Weights of a small sound classifier.
Data: trained on telephone keypad tones over noise or synthetic speech, 39062 training examples.
Rows from block 9, named by matrix and row number. Each number is 128 + 32 x the weight over its row's rms, rounded and kept within 0 to 255. All counts start at 0. Numbers have three digits each. After the name is the row's rms in percent of the matrix's.
# pw1: conv module expand (GLU, value and gate stacked) (model.blocks.9.conv.pw1.weight, 256x128), inputs 0-127
pw1.90 102:111167174064085144142093135157124157126097086083104139178139068069167181100113097113181118182093148142157066122085080149110140151203115087110119152133103094149133123172146141159108118128130122158078098114118197154160157153110125106108116110077095116120138138065170115103143170123111122147115161212187063184116126145095079134075103132151095113148160139127129162118098100110151146137175
pw1.91 098:144058067186111113102154060120125137130132095169161133094118165152089106092120139136114083147149132157127119127106156099120114142158088128097120167075122113148147148165124083070154159161137073153103057175088130131107165124099186122089103169134101126084137086142180158176131089167114079084126129158133096148090145113133139084127116090121130145158197092163076185118090084106153195182153
pw1.92 101:120126163173114157143123192045149168085101072165168093149112123166066107119120094140124141155100185136089151180087136101131118124134097119080126118117148184065138099146162140151124120151089088121174120089132099102107036121160165158111218151082128124072152132116070110164159114148125127091098093119153166139121155134150070106119122153125120178152111175106109129119194141099112174120110
pw1.93 084:145067093085177130116165098118119152145134158076166133081118183108129148119149151130092083035157107160137064140205138167123086076138158147151109141120102123149042155161121123141144131085154083157110113091149113105131179144097107145221102150128114130160092172156188089185138135149107107105113111081157142093136165111149104140134145105106104102097088160192101135139108123121091141129079
pw1.94 108:088166105146082098125108079095122171092130174141109167189151144110119129097154083155136093140137082142128049105126139118127088146143173153172111168197126124121098111150148154109125118118128167157091080107109142157092132162104159151126114082121131074183218157103172071162090133071135127118213111095124092080138121088152070175144094095150097157171132077143155112133168115150090127117150
pw1.95 103:150141128155141104179138129129170106222085153163094098078144151157069181112133093112083150116127130147123145144098174152144123138118106070153138149139099123116119078095126110109154163115152178090127173093112123141136170043066131126151118154165094103158131108119082151189171123080211150131103113109125138099124127108162182171113125117129105201063088169157156101151084161157136093084134
pw1.96 102:119174152146054122182166103118152158062093106131123158193077155116137098123184116104147143110093083125137161083054126092151145137158104102126128140163159162097111149114161138145099139154132092124176095173173100106072095216165210113131139086127183116106097075139151127119105130120131097120121132126166105105105139123114148139151134151175110111097187044098121169175137117147117160174100
pw1.97 091:135128149112107116096073169123118146068163136114121104193096126095162130107070080163148117115169170139099085092121145103092093139128068060107152100150214140142123137096144124117073106163191133097170121052144141114152096108126087186132122104141094107140161171131161148102148140116094148086131148180174093183123101168104133078067189136100139102137085142107136117162093138151184151153155
pw1.98 101:064166129101102139203153129155118135087097143076123164183140106071163162131131131125177084115091090123106114098094084114087128151128141216176142152141112145115045142159112220156109121130125156165107094166151150134151122164109141136130123086070213119156159145106173100095128116117111090149111181138126148099130148153080119162154158142104155095179138099154170117096108147133090101097174
pw1.99 107:080119163154160136156085187127095144076099153150148039072111177165158084121119093096092089093122100117117119114120150131022149113104119169170113152117107168070136118162109129117116082101173130148161110128068172111130105118077147135164175191137175169150135145143151127159119142147083137164117132161184157111160073138145126136145163128143159170104093174162129098191169122145137087129144
pw1.100 103:104093136180180124103129145073147151135160149123100128073133120176080122096123151147090170083135123106125107119180144127159105039119105155084080193132144146146120156115084122121138090170138110155207157124099118105074152110132132093128162176109097162156160176176145164105178064144077092115048108099099172112135125172125113071111134126133148179098065140162141134122122165164116171110143
pw1.101 111:145162068128115150155131139149102125122064147127110122127227112118132155108128132128142092178114086146126137056106118158101114161162121116176162129171102178148068074099166181081181162094113129115127141072108131138173183109091152116185126139114125109131194155050136133134145145082183142124165128103157147093142125109109099175103158134106153166172136147122164134075132126181075102106194
pw1.102 100:133144101083111167157104146138094063073140184161115064132131163145158119163091136119138129104146133106129203079144142165132099072082128145146124158068153104152124194059115109080120113143148093076168077132128128150078150147123109076163128167070136108134131154183119111029102114142117081141119096075172133138157145158123153099169134162167155108066143117131115090129111151180155127145111
pw1.103 108:221108115151123093166148111047229140143132126164056172119115088113130123178131103101104130137191147151121121139119187059128094156056081125142075184144140153131167111125116143108119120122137112126142143116126112128136131136141110100098158084149109092103180075119131245103134127099079154151160116107095099108087091117121128092160113146129116092145124127099199129132123133137160159140132
pw1.104 082:162140170140098100120104091136092094157119095121151120198203094122148150188110147087119102099122129166102145181105135119147103109116107092107163124165179148162180133053132127154151147164122167148068119106153143151142125101151159185071111129106168088091138070092090066124125113080177082096180175109092090119102137127139145184150128137140078093129146159110145124046149134066123124098109
pw1.105 085:123138099133156139075122125137090094132163122183185112138089159135145142157112095111166135214147122134125135079135120121162115100144140096079147105095117140078122154140130136095159137189142065128151080125115170136129121169095232146103162154137158161122116115170147091163112126137067094084067128101134172209106158164071125111132181078160149130089136104161119156123099101132065151195115
pw1.106 111:163186138136119105149081161167130078091106193160114101136134161130193107148107117082113070125179137123171117143105142125118097119160137119151118118085136143102096180122101188129100132121116101083103049094140202162110133105110100115150147152149148093128127144124176070121108116171113147148105122158119152140073052125121141202142163123099116139118055169129109110164173107138185032101116
pw1.107 100:138080104150088164114090150114076116114144098078123140174137165179101070137086115156132193066138143136117117057130138132125141108098135149113141157118158093162121075129108103135129136073185161163157158164073108047123098084135124195118121129124112116146090158168129143172134136071149169126135052110186088129155151154139120086097127130173115085166162146133162171101132215136129145170132
pw1.108 094:175147124135178108154120159117156070167125119196167126161119160113087106166137131147083132151126175078121168146180173086146119092076084062154162130092109181155198168105104075066148087211119148114176133099125073116123117153141152158115164115161123100103180130147145183091115139123090164139077082130142163136105110121123135100078133179102109136085126123068143145106097112114143095133112
pw1.109 086:119120117109136141123149177170124173077089098097073150146084105106126079069125122148144122168084142173097061098098147106053155102168134126137159174142135167135056144168147175136093147145165162163134120113076130088116104170090137109153149126137081141149154111093181174124190140186158138129135097171140122072150101169143072103100157109094182183097107129148169101178153136144161136089147
pw1.110 080:168079109091118179109147133115115059108116125169146150204106086134177104149100142124145144174121148095129132092157111154129115141154089141120120091122161142175194177153138153169104121171080130110121089122157116146133099186158152174073221100112162107103142124129121117138112097173100165084191124160107150194071086087130151119103127191102085097136174088136083159146095090110126140167153
pw1.111 082:099136215104148087146086143140097172176145092119130122134139083129148096180160081142125183124126109117069132166122147147103173086142165092132091058147127132129067116091132106163103095091086192083195165119125106096184134108137118134161104129088130154124114118140141084144136146104143125175109121110108123096171126129114119169169182177179095104151107189127126084082187187158080084126133
pw1.112 097:142176132134144124115186121125117147141147083144140125155158038108145115164161086123183180175104140125086149175121163111219148176117142084149178054155169150095152147077144117151084199136105102150130139125141083159117112157132143117122169146106118109070118124140090156155108162167150117106118154106154142137152171116109117169133072191106087146132148174077115141075169090090141102087079
pw1.113 096:091135122105106202110143100099085094109134133102132147202131092168166089140106131147171113146148125133149093135151119162136136134166094219082100112112171121130118174112147168166147141146119131143096080121136170122068081169175190176097214166061121167124096174139092089127069102151102127130164090160169150166134139169101140098117081168107083117127142156128137105079126146103111131109078
pw1.114 086:165120156130183117101126135150091160140071144144068087103134059154086099113142081125093113117121136119149113135078158112104177140151124147119127164165145156122102078172156134079130131159173170082175144119146053097092132143123091107141139181067117169175203092152083160149160124128135145134102112118127203078132156152139123158127105130069129103091124170090117092089141165086141150046164
pw1.115 099:078167110114093069181117128144101109130159158102132116092145200105151171108130107114140123135213113134135125113107130131085115132164128099188066125116130094124095109095170125135133168082147107129114106107139188183159115102104145196158145086135194064105060091157202115197137120099140145146100151138136121121167115121121083181126179139135119149086087148178154124208111134125150107091132
pw1.116 085:118119136131138142176195130122100161142090139115140113054148156151125146117123169124073150103093082114103161154159061147184151177081180194129113150111086075145128084134132098100152139087101125132090152198137098132161123099164119098113111168106176183125100107149113070144156097133090123157171119117124170071148115149131123209144118117150079124200170088164084062094138125127137094131118
pw1.117 095:112109099059084061165143131170137044190159119115133120109172128167152186168157161092152128166132140172121195161146128129131165099126123092127097075115104127139129138138173089145128113146137087085093151112111126204122075076113119118135132109129181072112077078176129099122096105045130106101149115110133090113153127106110190097127150085178099118150126135091079127168136101111153168139090
pw1.118 112:114180143134122166167089125138148108105116120104141115141107115157111069063155108127154116094099190124110183139022155131171092144102123101076108079136169143124154097068203088127104139153177049125132196176163077153096106145124134144163116130099137089141098082124129098129144139123162107080080116138169108165186161178143122125128109151104184134103093132154124167137137147130148166126072
pw1.119 089:100124139127082138130117119131120062150123097099166106199123193137166143163090172130117137101139055090147076100102096170100091080126108183179059145150129098149140097124144139105118084092123123140133110184134170166107157139070140173099112138168136075132117152152147083104079151071143109164138107109157083194093098156102187104157133117175143160160085079173106144175117112136109126156085
pw1.120 102:105181132116123138162153080112103136091142116116150110173081124107142102097146130164150130072072130100149146133110086153197103097155116113115144081153180129137154194133120111151051148185150071102160123135222118127091092254121153104125117146083186148097136119133158089108103095155087104101118163108145125157149151143118109150167115171122161121104131054166136142130153137159100125147087
pw1.121 116:137103089134068101143182100097169022145148102158203167180119152150123109133155149152123154146159096154146153137139124120159069147134075080088129139132160126172212161130136104112123114125081104115097147128157150141127133109189177122113127097129121062081126100162130122105058152095154122078111139126091071151096113074117172114161121129153092060121170116135101160110113097106156141188132
pw1.122 093:049153150177095131173109090085139116125141117197100081144138173144133094110122039065105155136116173116119153160092173117137170121111139095136100119124174147083127121137192092166098113096160136098114141151105081141088120094076097185117162110152162111072126157093152113145114150097107095089125083127202077110155130121125146139085094110116111163170158181099089119179167116112146120081171
pw1.123 111:165095178098150137118104095136123133146160108125138148122058176140169121142094154172093105078149119077146069134195104131124090050128100189129074185083144092149179162183049096162122090088105172139149086164143180092150118156105137160134110139158108145144075143115155142083098141120074151138105110142097083136100147115122191127152129107166123119139129092154096133140097173184123145176138
pw1.124 099:180104104155148080164142098088166144144124147117116174107146111132070076138140144107068101095121120163162143209104143110113130136068161200150122139110087162104114109116114103102135155084138143125068178122144065165096153150130144099152084152073154170128113117117110146120127118117136123164176107086107146101090153109148102192208072116114139092199109148177130109077137212117135104096131
pw1.125 082:099198133072132141171147158130155177112088092121092077116127114077151129110168125121170182058093158139090105134163102146122143072120172123146072120165087165128069068120147115179106116109161190069177184079144121131109154151102140138202110105146157162147116135140134149126107135134150116152119103067134090137149166114169095130169117174182097141098106124137153066160131152132144107062107
pw1.126 106:184169169137119089147131138161129124157131210113085184122125129145146105145111125125096034114171096152203079168130113076103125112174127147160100152140097148146124175139128179163131103156122167114121091112167175131140143133123062138162114088121139079137132156115151117107152130143067118120107162177068084154118117091101141170178160100094105173163074090155136129164085117117187069093157
pw1.127 112:105158129101119130127184108118126095104148110109179142181150101115114115130141096178215161123130149152073118154143059080154115114123080104106148119191126124130134132129182173194098152129115114149121186128181078124143090095155144132111134072120171090091054123122085060150118145131156104100171181139139132178190128103133104137113088157141077065180145156145108133081112102107161134121074
pw1.128 094:156168114122145146111102174165106103111099116085175130135125057156120152180098170113143174063133183116142091118178133124140153053127153146172148078080158129175140142105136104118102068090143113067199108115084096095122113113148141144170105140114142131159070188125071083108155110161183157128141112175132184148170147161088124178100091166161108125128106183122118128134197108120124158120134
pw1.129 117:168134120151059110169079133133119098116100165185112126149169105165114155193129113124130134133164111095120122116110155091134110166107071132109092156132198107130147099084131095108140157133108142118193102137114111139048092113160141114133151138162084052092184152103119172088083122088181180150166071125164088144114097147122165132181051180158084133132134119067132095090097121171147111133128
pw1.130 119:118155152156127142113054102155143132123115123108120112207087169156128110163163140155131112129107125109155142109145141185175123095160149133090087168094182088120158144118179087139126122110210112109191094133091170090066103179136095153100109081163165110171148157109181133113157104093123084066112066149174097092146115205093124121136113076115135176133127090081110144113109148109138176151160
pw1.131 102:103150162165117171095089134070167160079135043185163114124119168163054130110117140157124117076163197092063074128090166120089125117141125142116136086109105114137133141161065120088155082104112116141197076131089077088108078139132144134136128115144186117143147142151129142198157148110147196134100104173124111134105134140157104132092159146132160151105158142147150187162123147082093118140086
pw1.132 090:181122100116135145167046071150136136114149194132116119177128116144186111160100190155140139081181132124190102098189143143091135115144117136088051200117178099176153159152079128101176098058181128102146145091115115138073156143107139109122124127172139076175115124147102135109101125119159166118156099136140085132148086171117156140152086146109104114134084108116159157108100145167080182143143
pw1.133 115:150124099112138120092073112159127072107142196150149114143151164192158139162143154140144143143155103121201130114164101136186059063111109119096128146095208134148144183115087078126115073104151102074157061112106109131051120139140141089161172140120124130153156171138121130056093078131141154076156111105145135104083095075106171094165101148156111148124134136089127100131146146175094121088125
pw1.134 096:095172102167143087117084088133115085083133151183149068139138186189195158144156126109111134163177088115112119120141111143140137132151100147148124112117217094148128117113125113120147118068162111105178099081114157182080099066091172161121186187137104144128139130144178079151085089120172127126119054080147124081112084111104129107161162132164106196114104146132107078134145101114114147127103
pw1.135 113:117147103120124156138124129129121107125146119097157139167152114091087117115138103184185086190150142136112095079150141116136095177166107118097156111200110184149128089112136148135115137096152161192081122096118092114154141170139187182123111075138103093132157120077112116125150197096136117104135096171139099134116148130071055084048103140114102079200138147112149148103170046137101114150189
pw1.136 089:095146204130130054165090091193157127143110122143084192137091152128168136116151148084125066059071146116145155180087124089120195116157182109147139130105146109117105117158164133146041119103090162104091095133078176135108143134158101144071066130161143106136110076131124150159139144145110115151105125189129143097106103114134092152150143125109112129159138111093094145114105131114216115075151
pw1.137 105:086161106156089129148116091111099103080130140099121125196113094126133125170120169171136143078166078091177104096088077146136092093122056118118115140102145135192100153128149153164111105111165074097175126111154156108094151178203133140150179121102186108175065111100156097060081086120106138151170167165177118136166109135112133137146088144134098157146145080159118128091140125163116170169081
pw1.138 090:147126117102158076112100129178125111149144090176145102074105111141102142150164144128101121143169159138124125121194111125122071105145137088148116112036139080091144181119093110158140089146105121059167033151144197181147138129138116117113126138191107106098077106130116123107176111138170109127142108130080135113031123105120187162153123127139120146127101096095110089183075097128174079148117
pw1.139 105:083145154095082090104078106118145070048144166142152101157153214139179135180165137057182122129149099128104148116137141114114122087074129154156141151065198099140152177119107113082069069111134068090138120102081135192097103139131183128112200174126134105131140142150175081120114154093154116114164149096154145126110085091127159115157105152136134149144107118142121133124147086130101121106098
pw1.140 098:076164152142073093135107131154153110089180161100092088160118173167119144169127116162145105167158108114154172107153067138165092086164113143091173196118184091179174151067130131142090127147172075141136146135089116152084126112174126151116142109122139154101117123139140112111113077100075137132098125142182073151138097149140147108094121098134102120124158146063073113119151096175131244127101
pw1.141 094:134115131121130115127094099201129129144101152124095167104143188123104131127129120080137127140119153136162115181114112118166144135166184074102105122117157054120144146070175098140130089137169140090132141153078103092096113083106091131129088138193156072166149138134127099119143108137162117073141152157102094130139110161071152186092106125073191141144163091094059092162028106148182170142149
pw1.142 103:118172098133104153148074125128120067079139214118155041164169120140189121200136133123115122158162143086154129128202149126141147102114085145109150147099185106132173145124134133150136076158125086098184097102129132137090091152158173128143157143110147126139115171123100117050078094176074099079104097179151149135140128143102151101118080183162109156123147106126122140077163074166117131116155
pw1.143 105:123102160095108072082148113145133112150117171118109150093110115177172094202092152107152093099133116160124084163130136086093136140122102141132149146151151097156122144132127129118136142112135143059103106089089113125086103084167150066156144128125079085100151158159108168172121120136141204176175135101134127118097136065164157109149138175088105134189160165139148086111149110068199062045085
pw1.144 109:089143046153107144128151046124076092114125122079135116154193130147155101113178155056108137149120118114135172126110096138210151141096157183120149174080142125130155124129139074092148158169129121139095128169097147161097154180127179088112098176128162187147088128164146103114089085113137107111114157099101140154131172148112225103130061119141116087159130102158097136112132108123117187147116
pw1.145 118:112181110153066144157094119128156084076174161165169116129175168189136144186128139141164098114190121148098108159101134143145128131157079157112134143088169143105121117090097124082146126073151141093151144092108140162038124096144118184137190141167151074067179138091145114081123104100180121090180087091172129112106099137126169138123109138107111156153144193081150099102164094137153114107159
pw1.146 109:129123130177127137130086140145119114121084128153164094136174125183117150207133141130071165141142148147135164114100098174103119114136114094143142145097123088201088127082129120157102061097180121098202106122067112124113088103189141138197128128130179102147122136110080111076118107150141177070107116167153173134141060151098144100120155142134146149094126190068119111124210143142172182145144
pw1.147 106:093133112126112102106102131098084112096128188072120132187171120107157120191173146088151176144139059073129157104106136097198125090099139109093118157154157141179165112092197116105081153185206149165116124103158163127122120157146112133085120115128077121132121110138130132042124139142128095174170116115181135149118145118168121144093089134126117105117152098057105089109145105177067169097091
pw1.148 114:122140088162119164112116082173075079091147111107130047182123142110195135143105110107172155156122117105119131090172116153124103175133147152184139108127213151096105138077135099040136122114128124119132100154100156115088183122105116131115114203139136144176165177124081065088097150161175125115216117121138165151095110162123133134119116184123138157126112111113153120126143068114064131092133
pw1.149 094:171131125151140125123075143112118088195149129109109119189143075148132063106137140156151174115147159080176141121127143155199068157112124167083126158137202165136136129044107105143099151121177158113134142144120118153087183103124123144087105151089035073093195138091137184133086139113152118142176097119115132114104137123102094087167123162073131164142102156119115159151083112117172130085138
pw1.150 093:149131173074162108107144096094141137106132051070093161099135115129149153084143186107110130130082133116102096112092122143058149094146183077166147081165062100107127163135117162183139103105108131123125118192173186104165115139111103167127098096158148108136084052127165154166162150128161186128133127126125116145139131107125168118176168093161151085096100077110115119140127133101130080207074
pw1.151 098:106157127143107144106106078161163144153085094102073102133147086148158140187194176109131185156099178087123125163056114153183150147121128122107094111102180103112122158062242092165119126104154114087110139167120146113091120164199127141102122093144151151113136072098146097137120100105133140102112155140174109071147117149147131100179106115115138160184174107112050117132103136106163138139142
pw1.152 105:143126140121122148129075151136092104100121144148137105154106172146145148181116198128116150134146102066150044065161130155124119124097128222141122190079129078145115157115076120134147078050106152120128090123086188131059171130108157162160160138123100113123105222120104101041087137126138151128128115123140113141099070144081146113152163144170137118099140149152149100138134106181128121135110
pw1.153 099:092130100096063115147106108130153106092171170202118123193140124130138187170169128181110117196184065133117150089148165138144094140132128120094072127083174145140173108096126147108122084147117142128178062133107157130127119110172108163101137139218112113096180157099184162062156137115090128123102134132106091117093123138120113100100151105169083145080131133101117131118098054156101166156130
pw1.154 112:114133101162100131150067154115082146101074151073126032115174127120134088151166140121144103132119068070150117136141123182123114061137106189136141190084136146129049085155135126150123164120180102135190156116097118141082125162156160087172150111099129137151144176131140134077176057123129120130131136130174144102167099139156136100169139101138100203134139114110096138120141109201084159119126
pw1.155 110:114114134154094121128121116159131090078119134132197089128206109169148110175088121133117117127149150133111159147151080140106175047089058118133192152070125064134069158105138128128132073126150098144157120119069080107135083087176138128151125086121152126139095161127133135093129125134094152070122139161205145110158057137101156112138133126113126144134154178067080112127129136133171215118157
pw1.156 081:159084068126113172140083127164117058173140100110142100147134105154141109122124198187086172138124087070156130055095163143183089120096149095092123103077130091160130094099172109103161123128162126092183170153136082119091185117118194080058144131106160063100092116164110123132115151117139152159160109083142124152088106137148112079127120128190125103073103145158118156145135125159115158140109
pw1.157 099:105153150089076134128074156152078128099143100110184127197186115107154141163123141160197165115125104076137098077140088150126133089147106177141094121111104136137112143099139162193100141093135130095147167112123130089130136101142128174168145119114121112090078168135074110044115121083177175130137142142178078117132167131130098117116108178163032126139126155095156136072174117190123146141083
pw1.158 099:113150167099174115144130139126102158191136030109181148133138121124081129126093130143106107147133150172120150103110105157156167150173158095122159123078064149096152123141146173210141103074081088160118139137149149147191147065132108166092098078134088131087062099107117105152118186065159143159138124137179127131192173147162132127080172120156119154135133172148090153114116168174134131133099
pw1.159 110:158102122138137129137141137144140107112132131156160134115146117154164156137106160078121084151162142156116172078097096150132117100106079082172167204106110124167122172117124104120134093122152061151160105061062129105113117095174111155198126078069151110122073153100115102098162075109112130086116126152199157140182090158118152151090191121135180157093129178100116072102149141128128209122174
pw1.160 100:143168163138087153124078098101163137155117126182103139166152159148125144153163145163112124170165114113136152128133184113157141159097084129071088143118154119117224152058151044101168093110158144153143119118147120108078121108129099163076120068162121123120183110098095161095153114133109147148109098087156078094153106107119140072133077149112099162092150144051101115183091134159143197167152
pw1.161 101:145133089137127169117109144134122096109119041118139130196106104151159171154076109084103107162128156169136108049112151162120134182113141111112127116088124147173162130125112112117169067073095143151087121213124143073173185149159140156131115150123187121103123123116064144116110198129149187154159111170100084158124124188074117165104116121159160100151160138138113133053168135145138089146104
pw1.162 106:152171091139164125103100157185099060103091129150140054167156125172165096202128170064124127117140116091122153150151140165156151098078097123135129174068132130156128148073157127144112122117117109102158116095134155139102138129178097103207154180138134077150125168129132105049143092177084117117112115164137184093151039138090149124143143156121109113104118126087126068103178085119138133106134
pw1.163 092:139155116142081120154071110159072104114148134135190093221139129140195164147163141082166138085170124146127128103137125097155122099142166078154105107085153139175143165121110145122107131099146120096165067111099144110125086083117127134147144098176184050114140122158149104082073131069195158095131086150117090113120129088094150141159115193160138159093091131122124088105176104119079100096081
pw1.164 109:126124081127123091084110073204106119111107161089133152145149159150160189144141169120133086170109112099228166121180129153103091119111156116139122116048173120123152154132144171138115101158112151126126029145156205144104155150149141075127176182157123135125149112151187122063113092125138091158134138126073128105077125128114137120142125104099106099118139084143096157118088075178152087148128
pw1.165 096:146177102192120115164091092116130092069131181093090134157138179127156120121115147058119135096138151100152178100066152149134146116133124073122093113145196093125121153063156113068095106139200091134199162121113100140074126156124139131163118150169165106151112137125127102106124080104166133076153067129194113079137084192123156129149137156152183150127155107098106116091125141169073121106121
pw1.166 104:116133117182137081078100135143129143091103159112114161040154177100137208131171174122100118147091093154159177116173114139102140077115188130148149156065126075078094125156132176124127109129117095138122064120065167112150137151121079069141157155137124118166121094116148144123188095156110104181163144146094146093089093094137111129078202080107139166112112075103136109144113122164147108158131
pw1.167 098:144125088152116147117064099167102117101133113135118063129120161201138123123132120083145111111170087076168072091139151126128137178128136234158115124095190097149128108122082133084122132056126128108119127139097124152033147136139136144141171181104107084089156140101103081087063146102204101126156094136157140151081088169115134146135108116097137150172108127126146120092169091094122147083149
pw1.168 102:095115110117102133092063128126129088144108132085182110156158119193145075116101153136119159177148141124191102106089120158196103122163096150034156132101159137136155136119159141163172141079130100138173177110084164184134139111113159100097202126127098091134108104122114155123122129136153161125092056156183100151150130129150109070147101100148091142105120165138088152110129100186160163213154
pw1.169 090:168167145140141140180158113098098112123060186137073091185096126166170093149146108119113132114122109107134088154106183133186128157063149142157127172160157198137111129114148128075108160131124167133120148158143074097060162185122101137165164141120110124170164138114089180136082089124106085142109098138145119152104125173094106132111062142115117080121186139115181145141102062121130127043151
pw1.170 107:147114151095100131140098100154073121119122154113103105157158111117128176183171158098143126162092032126187154126109139114186124104123147105167064110096146129098130167118152143127128199126090118090126093133119162145097106155180179112127205135156168117133088105168160144055135080150138153190128144120092137124104139093188180134168131109161110116083163084162086121142116134168077149150056
pw1.171 115:123129104164121074096080068142120106127138172102112132156162144136168134189155185111096147115137082112160135115155109147122149097146130121172091163094181067156108142121173101103141124108171127051133118183142186177115162167149127113141149171138145142143067052141135155096115103099096143150173163125107163087102096109157191163193111064160106140134160048156127096113148112145128126182108
pw1.172 114:143162139131149159090066095117082080126140186103100079127166135171150077140098150103148135150103138054157155106115126158200165167083130161128163124097163125114155151091100097130111121106169145131136161182087141148090111118102154119138157188075122134117189177109092142054150072158144111099125126108176211131150127135106145164109072159107123160107133184090139117068144083144118111079108
pw1.173 086:162174162132074182126110154133118087088101143109144108149125072149112157133108176190148202169140124124159176121083098128180141145159105105106132098093148120109151074066151092099166127142152141151147148095105129128150147109104115136137190176118079102146158079144065124122153138105199168200152063111131120162166149157160153084131119097125090139061139186080119166109087101173150123124132
pw1.174 096:131090066180115080101115114112138183136138174108127145119144164155132109097155162104128086147151116116185156218125131176154136158138153155143121087101137081158107096133183108094145151123114090128060145146121200109064146173151139119095118113118112152184133133148169147120131068180115052100165136077122164089070114132164101159162127053127088155125122047171092134110140119115124126120119
pw1.175 104:142106084143096136094091116123114107142085118153083125120162130150105073165147197102087161157112133116150126132108121157168157148132134183078129162075203092125111094117165072131126125065135104066175184119111107127104177140124120087134191165151102120119180143091118174117155068124193139122141087101164147083096141135148169104147056135150071179147146157126076134065126111172147133143141
pw1.176 092:122147162113121121108062151121076113157142099074100064163110110089175098162108155143174146072172096123096094085153094124107082093173161169116053128076115137126142153090162135194105140112165190108120147092121112099127166143160123200137120100159095148158111178095148112118083094112173141112185085113131132096108118075123153119149136128124056156141133126113124087110187164151115135089061
pw1.177 101:187114094154112124125122169139100078102157084128118101174142119149119146161120136105077141169145135115161166098104191139105080096071107086121077124052177105144144176092162132123128087159115121129213055141079103132124131161196120100083210170158089096132139153145130151117107084159139142150165114114081127098075105102164159101155115124174111145125129136117132112154110118179164183178145
pw1.178 090:118110104123128119119039115155097118126121159124095150155109122120160107158146133137102086111184128089196076114181144177134072108129086143109063170047173093131123148140134142166109116067129128121109120146115154166096180146136072162140108147192152072144130174153160092044117118137108168094103137112117118122066068095140173104162154135109132138108090106144122083110153094197148158126170
pw1.179 094:148143158133097131167121133171113163138089157089161131158106155185111094114109095122094060120115083140184148151137126121120059136166171138155078096154124136087080169123122175141144153168086068153073077117210146115079134165135105077141104172111185071153119158100136092124138134093150098146126149099097101111115100105119105143151175082143095204158094090155151107164098112193140114148093
pw1.180 091:112096110082125082080099096151165132112137151097087174082148173124182119136123199081108147117133129095178136131173120131118131079065151104142142121106130044124111156126104120128140088102131094122149089178129142119128166096118076145153064168168160100131117075208174145134124090144110127167141104117145154076107063119140211114188097078118184114123123133130095100161091130125140153071107
pw1.181 098:167122156111151163099098102154117139141083060159130140174172089143136096142140168165116117105123166116102142099124092124107167193123076161161170155100160123146120151138143118136135076125139124148167164110141122054153121108151079169177115085063126106098111136051095147110147089140116141087162130128154113085163134146105083115152116170091127066195210186098125115077133181092158147100178
pw1.182 100:094132122112126071090114140194096104142126170130120090122123126121220198158098199064112113154158108102178115110191132110120115085109167144182140145082147098165120152093138103105096109139174139076174068096059177137142142093147087155171107123156142093197125173161159093110139128122144145138160111152126147127146085161129186116150118169119152162134172099122114070125149108147163131075120
pw1.183 103:118145117115137166141203121103169121130150134183170169098151181080123128083112079136153145106115088139119091103168129109130055129165122133094119136150087149155148107126083138145160103166138162187077082091152086089202105077110140134071117120113086151085128171134145108128114199137071053124101176098122101153130172090121095130039130135097116109151104105132107157176120083117127131147172
pw1.184 092:190128090127107146096077143135120096127129042153134147197162130154144147164095133119110190148137119101108113109126127160119109116105093128170077132047157139132177128104114088075114121140111129112169111168112168142096133160145225107137146099133124122104134125125068122051068162061152096109132111150086138146101109146067182089106100149142122083166180099155101145080100132166090148156108
pw1.185 097:151086102105142109041071127121134056103106145120120108171163146151138174151160122122150150169130088132161154069194109152149152144136130091139127121095194118151178163094171114102130141146138103074148108124100123150118170123138170110090178186131075128173153116146093154066118114160122136147152137119144154114106105104124151056125079132144106158045160123048118098134118038149147136122157
pw1.186 086:136120122126152091144088063203154118103151169125074136119164170115171144151144176116136122107101089107167126141163062169092130112116145144141074194104101099117110175106136138096092135117135157144101079174106135107131158145147125144177144154080139108175088146138120149048096087129046092138122112145122119093082118178110207175161148109082119120106074089161088099140093097132160159116177
pw1.187 117:107140098137100091139027095186153135146141156126117092125117183148143155157125171152118131138145102161165071121120106184154094150194086184072102200122126066126143138142102128126129101085211167120148155129081187120073158134085136118145142128160095096150174151101141083125155128072199090088117067118134116108147114127114110158129100080108137175152139105134094155140128118150118144157178
pw1.188 103:094193157163069138169089101094078156110081177118085073159129156159162116118148162135162137084188109037094103143094148185112103140150136127115092126112141104103142144129103113147134109077160119083133160172112154096030142158147097153161151163181186135131136168097144090068119130081129124115090084091089127144159075133140167178172093140148100151131135109151138122137099149159110122111099
pw1.189 106:135152110145105155189094106154133147230157110130121114144147111198099068154114089172129157107161138171132094154117129160165107117148094178067102133125166160100194100102117105160200095113125120133081162135155119164134105126079105122072134137111074117146110122113081098124111141117124114096095045098105098144161170145083142103157151088124074129139085185139080154112122140116125192140186
pw1.190 111:109066124149161104053090119150120117109146138101068125156116136153204127146180168128122137155163157074205125117171183151132141079139128097091125165081165064128105131171095083078093106117154121096176097117124144133108178150176143107147169146162080135140110137148162178095166038140128177061135075166142117100082124132159143113127157127172159130119080119109113114104146135096129146138123
pw1.191 109:133106157127202112157084113125126107205157123093112132107118158132082135111179209123079152072135211079150159133129129140132115108097153105076091074088119076117198143077142067168137105100156152105128158122150141094147164125093089136108079131157116120146110092165101160111151148111187119108139107083097110148132118183095163125175113063115150111113105118185121144151074157152137170156113
pw1.192 095:143142136158123105115078110160151089114171185109165115146164107129141151149130141146117112105194097060156130093172114188158068071169110128085123130045178113156168130112142106122154124117123167094175126165117132096068176089156138152185122109134135103107124181104167118046139132085107148140188129116089078108119112130095187148159075142173073120124100094136121133103111165169156139175150
pw1.193 110:088118116140097084109071161132082117101130163138112097161155163108196153186103168105140089161174133108151086092183152119124136087127114120165128151100160089104071149139126137088139106148147140061154093053086153126088161127159145185125100140163142068143191195118168121093121114112189129088172063113124146110110109155121169112126100186185115159106128091071142109117157131146126103106088
pw1.194 127:100190091144090096144084097115130131097128146128153088169153111110147170142221089159160126154166115169108078155136155136155117175158095128142105109137135128123139064092173089142135141079164116157113200088125148145097135135138163162132121078186106058124144134094143069134120138122121077093201091138180090107162147136089063152146100131159060147182100153085099147115111118130129167114159